From a checkpoint of a small image classifier.
Training: 21100 steps, batches of 128, held-out accuracy 90%.
Rows from block 7, named by matrix and row number. Rows with one number belong to one neuron. Each number is 200 + 30 x the weight over its row's rms, rounded and kept within 0 to 999. All counts start at 0. After the name is the row's rms in percent of the matrix's.
# fc1: MLP up (model.blocks.7.mlp.fc1.weight, 1152x192), inputs 0-47
# fc2: MLP down (model.blocks.7.mlp.fc2.weight, 192x1152, transposed), outputs 0-47
fc1.231,104,200,200,200,200,200,200,200,216,231,200,200,217,175,117,130,182,200,200,200,200,170,191,200,211,200,200,180,240,200,200,200,256,200,200,200,200,245,200,152,200,200,200,200,200,200,162,200,200
fc2.231,111,168,160,200,200,173,210,200,200,162,200,200,200,174,235,198,315,200,232,145,160,200,238,207,200,200,228,200,200,200,225,200,200,172,200,200,200,152,200,200,297,200,211,209,200,200,200,157,135
fc1.232,114,208,200,200,278,167,200,165,237,191,200,226,142,200,200,174,169,203,255,166,259,239,125,159,246,200,255,226,180,200,170,200,200,167,200,200,258,164,225,200,200,200,160,200,200,200,151,200,200
fc2.232,097,206,211,200,199,177,200,200,222,150,175,200,200,143,170,200,200,200,200,220,184,238,200,228,241,190,200,200,233,220,291,200,273,142,200,255,200,200,200,200,191,200,91,200,200,200,200,181,200
fc1.233,111,154,214,200,138,242,200,154,200,200,281,146,239,200,219,200,181,210,200,200,200,241,150,200,200,161,174,200,183,166,200,200,215,200,259,219,200,244,200,200,200,200,161,161,200,200,200,264,227
fc2.233,125,180,247,178,175,200,200,200,200,223,200,180,200,175,200,142,240,227,254,200,262,200,200,122,230,200,187,144,127,256,200,200,185,217,205,200,200,200,189,253,212,200,189,200,200,200,181,200,291
fc1.234,118,200,190,200,245,200,200,174,200,200,200,179,168,200,151,200,168,200,209,200,223,189,196,200,238,148,243,200,200,200,174,165,200,200,200,240,224,200,200,191,189,254,252,165,200,148,200,167,239
fc2.234,141,200,200,200,200,169,232,230,228,268,286,189,194,200,200,270,201,234,166,152,200,200,200,220,200,241,200,200,128,195,218,210,180,200,200,256,264,200,143,200,245,200,200,200,154,140,236,200,180
fc1.235,069,200,200,142,236,155,200,123,200,217,200,146,153,200,244,234,200,200,184,200,200,200,200,159,231,200,234,200,188,181,220,207,179,208,181,240,213,200,233,200,166,240,200,200,187,200,200,224,200
fc2.235,048,164,213,172,200,195,124,230,251,249,200,176,245,243,169,200,200,169,200,211,169,200,152,257,200,152,214,200,235,162,200,200,203,147,200,200,227,234,200,167,200,200,200,200,180,200,177,189,177
fc1.236,068,200,145,200,230,144,228,174,229,244,219,149,200,200,200,220,142,200,178,200,126,169,150,151,116,168,169,230,200,234,238,200,200,117,281,262,229,200,200,167,172,218,200,200,200,200,200,200,200
fc2.236,045,200,180,200,231,163,200,265,200,200,143,140,200,155,179,173,242,126,239,164,169,200,200,286,200,236,230,151,236,188,200,200,200,257,211,196,200,229,208,166,245,244,200,200,200,200,200,215,161
fc1.237,106,200,200,200,200,168,150,200,159,245,200,173,200,200,200,152,165,200,200,213,200,129,200,200,200,200,263,200,200,238,200,200,191,235,200,200,200,200,200,200,200,230,169,137,150,214,200,200,200
fc2.237,105,245,114,198,200,200,194,200,219,198,170,204,226,200,200,200,200,200,200,156,200,200,200,142,200,200,229,200,233,172,187,200,200,202,200,200,166,265,200,200,200,224,200,200,200,225,160,229,200
fc1.238,122,200,200,260,206,200,222,221,292,200,200,238,138,248,182,200,200,200,233,243,200,200,160,170,238,200,200,147,200,200,200,166,200,200,200,261,267,187,200,169,200,200,200,169,200,182,159,242,200
fc2.238,142,200,193,200,200,195,200,246,117,190,200,163,200,200,240,234,200,208,268,200,213,200,200,140,249,200,200,197,187,299,200,218,200,210,212,138,149,200,191,216,169,205,200,164,200,287,186,200,222
fc1.239,076,200,213,246,200,128,200,153,200,200,220,153,200,270,155,251,136,200,151,200,211,183,200,200,200,200,200,200,200,163,200,241,200,146,200,200,180,149,225,200,144,232,148,163,230,161,200,200,239
fc2.239,049,109,162,245,200,200,200,200,169,223,246,200,200,251,200,132,200,200,170,200,200,263,200,200,293,200,200,200,238,237,229,200,255,200,200,200,200,200,232,109,200,200,200,200,140,200,200,200,200
fc1.240,129,132,147,232,207,200,232,200,217,254,200,200,173,284,200,200,218,167,200,250,170,200,200,219,200,131,239,200,211,239,200,160,164,150,210,200,200,200,200,200,168,174,157,200,192,292,200,200,215
fc2.240,135,249,184,244,240,200,200,225,246,117,163,260,190,232,200,216,200,200,247,200,200,200,200,213,200,200,230,200,200,287,230,200,208,164,144,183,139,208,200,176,205,200,209,200,200,229,200,107,164
fc1.241,100,200,156,290,187,200,246,178,200,227,237,200,200,236,200,234,200,200,200,200,200,213,172,238,200,200,200,200,182,200,93,200,200,200,200,200,200,226,241,188,168,200,200,200,134,200,185,200,153
fc2.241,108,159,200,200,200,200,200,211,167,200,266,200,185,258,200,200,254,169,157,200,160,161,239,200,200,200,200,200,200,188,200,200,122,246,227,161,200,200,143,200,200,200,200,200,179,160,200,226,200
fc1.242,109,235,135,200,133,147,199,200,283,200,200,200,200,242,170,221,200,157,141,159,218,155,200,228,200,200,266,200,200,168,200,247,200,153,167,200,281,235,200,200,200,165,200,180,200,200,284,200,200
fc2.242,115,200,200,230,204,200,239,269,227,224,224,200,219,258,244,253,184,200,200,200,200,244,225,200,160,200,222,234,212,200,200,200,200,220,175,257,218,203,205,128,250,200,200,145,264,200,257,208,200
fc1.243,122,167,214,162,200,186,211,129,200,200,220,213,200,184,200,258,200,222,140,218,200,209,213,200,200,200,200,144,186,200,263,200,200,174,188,200,200,246,275,200,228,200,200,187,183,200,200,171,200
fc2.243,138,200,178,223,214,261,261,200,173,221,222,180,178,200,278,226,178,200,200,200,200,200,218,251,215,204,226,200,200,187,145,220,200,200,200,164,212,165,164,162,200,136,214,200,200,153,237,232,200
fc1.244,107,200,178,178,200,186,200,200,200,200,174,200,200,255,164,228,200,164,251,200,200,200,200,200,162,200,200,200,229,224,192,200,200,227,200,237,200,285,245,200,200,180,215,200,186,200,165,232,212
fc2.244,112,245,200,200,185,200,155,202,228,176,138,130,231,168,200,163,159,200,246,200,194,200,200,111,235,200,200,258,211,200,244,163,200,173,200,225,178,221,200,156,224,200,112,200,200,288,200,174,200
fc1.245,073,200,181,264,255,175,200,184,200,133,200,200,170,200,144,229,168,200,200,200,155,135,200,166,247,200,200,164,221,246,200,237,200,200,229,200,174,200,221,231,160,162,200,200,200,223,200,200,267
fc2.245,061,164,218,171,214,264,150,200,200,143,169,175,219,200,249,200,255,200,200,272,242,171,200,200,200,200,200,173,200,242,159,200,175,164,227,200,200,200,200,175,200,150,271,165,176,200,200,200,200
fc1.246,102,200,187,200,200,200,200,170,200,233,220,153,200,139,213,200,168,232,200,208,133,179,220,148,158,200,233,232,167,200,200,167,200,232,200,241,200,169,240,253,160,179,200,200,200,253,141,177,269
fc2.246,090,242,166,168,275,155,223,200,200,201,200,200,221,200,141,167,227,207,200,241,200,158,127,193,200,200,200,200,270,150,200,200,216,200,164,252,218,200,210,184,200,200,200,278,200,200,165,200,153
fc1.247,073,266,174,218,171,200,188,229,266,188,200,200,200,200,153,200,167,175,173,200,200,200,200,138,200,137,252,251,200,200,180,218,200,200,200,255,200,181,241,200,171,200,182,166,159,150,219,200,200
fc2.247,055,200,226,264,161,200,241,246,156,203,200,200,200,221,135,200,270,200,236,200,200,163,200,303,200,221,200,200,261,176,177,234,221,234,192,200,200,200,200,200,252,200,200,200,193,200,200,238,227
fc1.248,066,200,200,237,181,200,200,180,163,228,200,175,200,200,200,244,200,200,153,200,209,227,134,243,200,200,186,158,200,174,218,222,229,168,155,249,210,200,200,162,164,200,145,237,140,200,229,167,241
fc2.248,044,200,236,169,160,236,200,200,200,200,158,132,200,198,200,200,200,200,200,179,157,200,200,200,176,200,200,200,200,200,200,200,200,200,150,204,254,200,190,202,257,122,227,200,145,200,115,200,174
fc1.249,069,280,174,200,175,200,243,138,222,181,241,161,200,255,175,200,150,200,177,255,200,200,249,200,233,200,244,200,181,200,227,235,230,200,224,245,225,172,238,169,141,200,168,200,261,248,214,255,200
fc2.249,043,154,271,181,200,200,200,200,228,200,292,178,200,228,200,211,244,200,200,240,200,222,262,182,169,200,162,200,223,200,200,173,168,200,162,200,163,200,216,200,217,200,157,153,200,175,200,200,200
fc1.250,106,200,142,200,200,179,230,200,200,242,254,226,200,200,200,125,178,236,257,200,241,134,174,235,223,164,224,200,275,224,200,174,200,155,222,247,232,253,178,200,198,200,200,200,200,200,200,173,200
fc2.250,101,183,200,157,226,180,234,200,176,128,200,200,200,244,161,191,205,200,185,153,200,146,200,200,200,154,200,225,291,187,235,200,200,204,200,200,200,201,200,200,125,200,200,221,200,200,200,200,200
fc1.251,075,200,200,157,200,200,200,200,200,172,181,200,200,200,243,200,138,232,200,186,163,200,147,145,200,200,200,200,200,177,200,200,255,186,200,268,235,245,200,157,173,200,200,200,93,200,257,243,215
fc2.251,055,200,200,206,200,200,200,172,190,200,261,215,148,200,200,200,223,180,275,200,200,219,200,200,200,200,200,200,244,262,200,200,200,200,250,200,199,200,226,262,200,182,202,229,200,200,200,200,200
fc1.252,105,171,185,200,200,184,261,200,200,200,200,200,265,254,167,200,200,174,200,200,200,226,149,200,223,158,200,169,200,127,134,200,233,200,200,200,216,225,200,163,200,264,225,255,200,200,200,240,169
fc2.252,109,164,220,200,157,166,216,200,200,240,239,147,129,200,213,221,200,146,189,193,173,176,160,200,200,172,200,200,238,235,200,200,200,200,200,200,213,239,200,182,200,200,290,149,200,200,215,205,200
fc1.253,106,200,200,120,242,182,231,200,164,184,200,180,229,182,168,200,200,241,200,200,127,200,200,187,200,200,269,200,200,163,246,285,200,200,148,235,216,200,214,134,230,200,200,200,200,214,237,170,172
fc2.253,086,200,185,200,129,200,200,200,200,205,200,147,200,200,239,200,200,245,200,242,219,192,200,156,186,129,200,233,200,200,200,238,111,158,228,200,170,200,112,200,200,200,200,163,268,171,246,200,163
fc1.254,068,200,153,200,200,178,166,200,151,200,200,170,156,244,200,226,200,200,237,142,161,200,235,224,225,200,200,200,200,266,200,200,170,168,200,200,200,148,200,200,200,200,114,175,160,200,200,200,200
fc2.254,045,178,275,200,256,188,155,200,178,200,200,200,200,200,152,200,200,226,150,246,178,200,200,200,156,163,150,171,200,152,175,179,200,200,200,234,200,256,224,214,200,142,200,200,244,200,200,151,200
fc1.255,100,175,200,200,211,230,141,200,200,239,175,200,200,200,162,275,200,200,200,200,200,158,252,183,200,200,261,200,232,200,162,245,200,182,145,155,200,200,200,200,200,187,200,200,200,171,227,200,200
fc2.255,110,200,200,165,150,200,177,302,200,160,134,157,200,200,159,247,200,181,197,223,200,200,290,200,200,200,280,193,226,239,220,200,200,200,213,150,158,183,200,200,153,200,199,169,200,301,199,186,146
fc1.256,110,119,152,162,200,242,200,200,200,179,173,133,200,200,222,170,200,200,200,175,200,202,135,175,200,200,200,200,184,164,200,178,268,200,235,234,200,254,200,161,200,198,200,200,176,200,200,200,200
fc2.256,133,179,235,200,211,251,200,200,208,200,229,200,195,200,171,200,200,200,200,200,200,200,200,200,200,200,200,200,169,200,184,154,234,200,200,200,200,200,146,170,137,200,200,211,232,176,170,200,200
fc1.257,105,175,200,200,279,183,200,175,200,200,200,200,200,174,123,200,218,200,200,254,200,200,200,226,217,200,270,200,224,209,200,244,232,121,200,200,278,200,200,200,189,220,200,200,200,200,157,200,215
fc2.257,118,200,229,200,151,182,200,151,200,200,141,200,200,208,199,200,200,200,200,200,200,158,200,200,200,171,196,187,149,200,135,200,200,182,200,145,200,189,200,200,200,266,224,229,200,200,200,200,200
fc1.258,068,217,180,165,200,225,227,129,234,220,178,137,200,200,156,248,200,235,200,235,200,200,184,161,234,225,228,185,200,200,200,220,235,150,171,200,233,200,157,164,217,200,264,200,166,200,200,260,200
fc2.258,043,118,249,232,140,131,200,200,162,200,218,219,183,217,226,200,235,224,169,200,200,265,200,200,200,164,200,200,200,200,200,200,200,161,167,151,200,200,260,200,237,200,200,200,200,260,191,229,200
fc1.259,108,200,139,130,286,200,200,200,200,274,200,200,200,200,200,200,230,227,220,221,266,165,222,210,200,200,200,200,200,200,200,258,256,139,223,186,141,172,200,200,200,122,242,200,200,176,210,160,200
fc2.259,100,175,262,200,187,159,144,176,200,200,200,124,177,200,200,244,121,200,231,200,200,200,249,238,226,200,200,179,132,180,200,269,227,200,237,120,186,143,200,202,140,154,200,200,200,200,200,265,200
fc1.260,064,264,123,156,200,200,200,170,146,180,200,200,151,242,200,226,200,223,200,200,200,169,200,175,178,185,235,200,200,232,200,200,238,173,200,169,200,253,224,140,164,258,170,200,137,176,241,200,200
fc2.260,037,200,200,178,200,250,164,223,200,137,233,228,200,146,263,250,258,231,169,221,243,200,200,238,200,164,200,200,229,200,157,200,255,219,200,200,200,200,200,262,221,157,248,250,200,200,256,200,200
fc1.261,111,182,200,200,200,200,132,200,226,223,249,200,126,219,180,178,200,214,178,261,200,200,200,150,200,200,200,157,242,169,160,200,200,200,158,200,241,200,224,200,200,200,200,155,200,200,200,269,229
fc2.261,112,185,200,219,200,200,200,200,179,200,219,233,200,200,241,200,200,247,200,200,218,208,267,204,253,162,200,200,185,221,230,274,179,200,200,200,240,164,179,147,200,128,265,200,200,182,200,289,200
fc1.262,108,161,158,182,248,224,201,220,287,200,154,200,200,223,274,200,200,152,200,200,200,200,200,171,237,123,255,200,200,200,200,200,200,200,256,229,151,234,213,224,200,200,200,200,200,200,152,181,244
fc2.262,107,200,207,200,226,200,200,200,224,164,200,200,200,200,200,195,228,126,232,258,245,112,217,200,200,200,200,200,223,225,105,230,224,200,106,200,200,145,240,155,164,200,200,224,200,200,230,200,200
fc1.263,097,200,224,200,175,200,200,200,200,200,153,232,200,241,143,144,200,200,200,234,239,180,200,200,200,200,200,200,262,178,200,200,200,200,169,163,200,200,200,200,200,168,200,200,173,252,261,253,173
fc2.263,078,200,200,200,200,200,200,200,200,268,200,200,219,162,132,177,320,157,200,200,200,200,200,166,273,200,200,200,200,162,200,200,200,200,252,200,204,200,200,200,241,200,200,200,164,268,201,200,157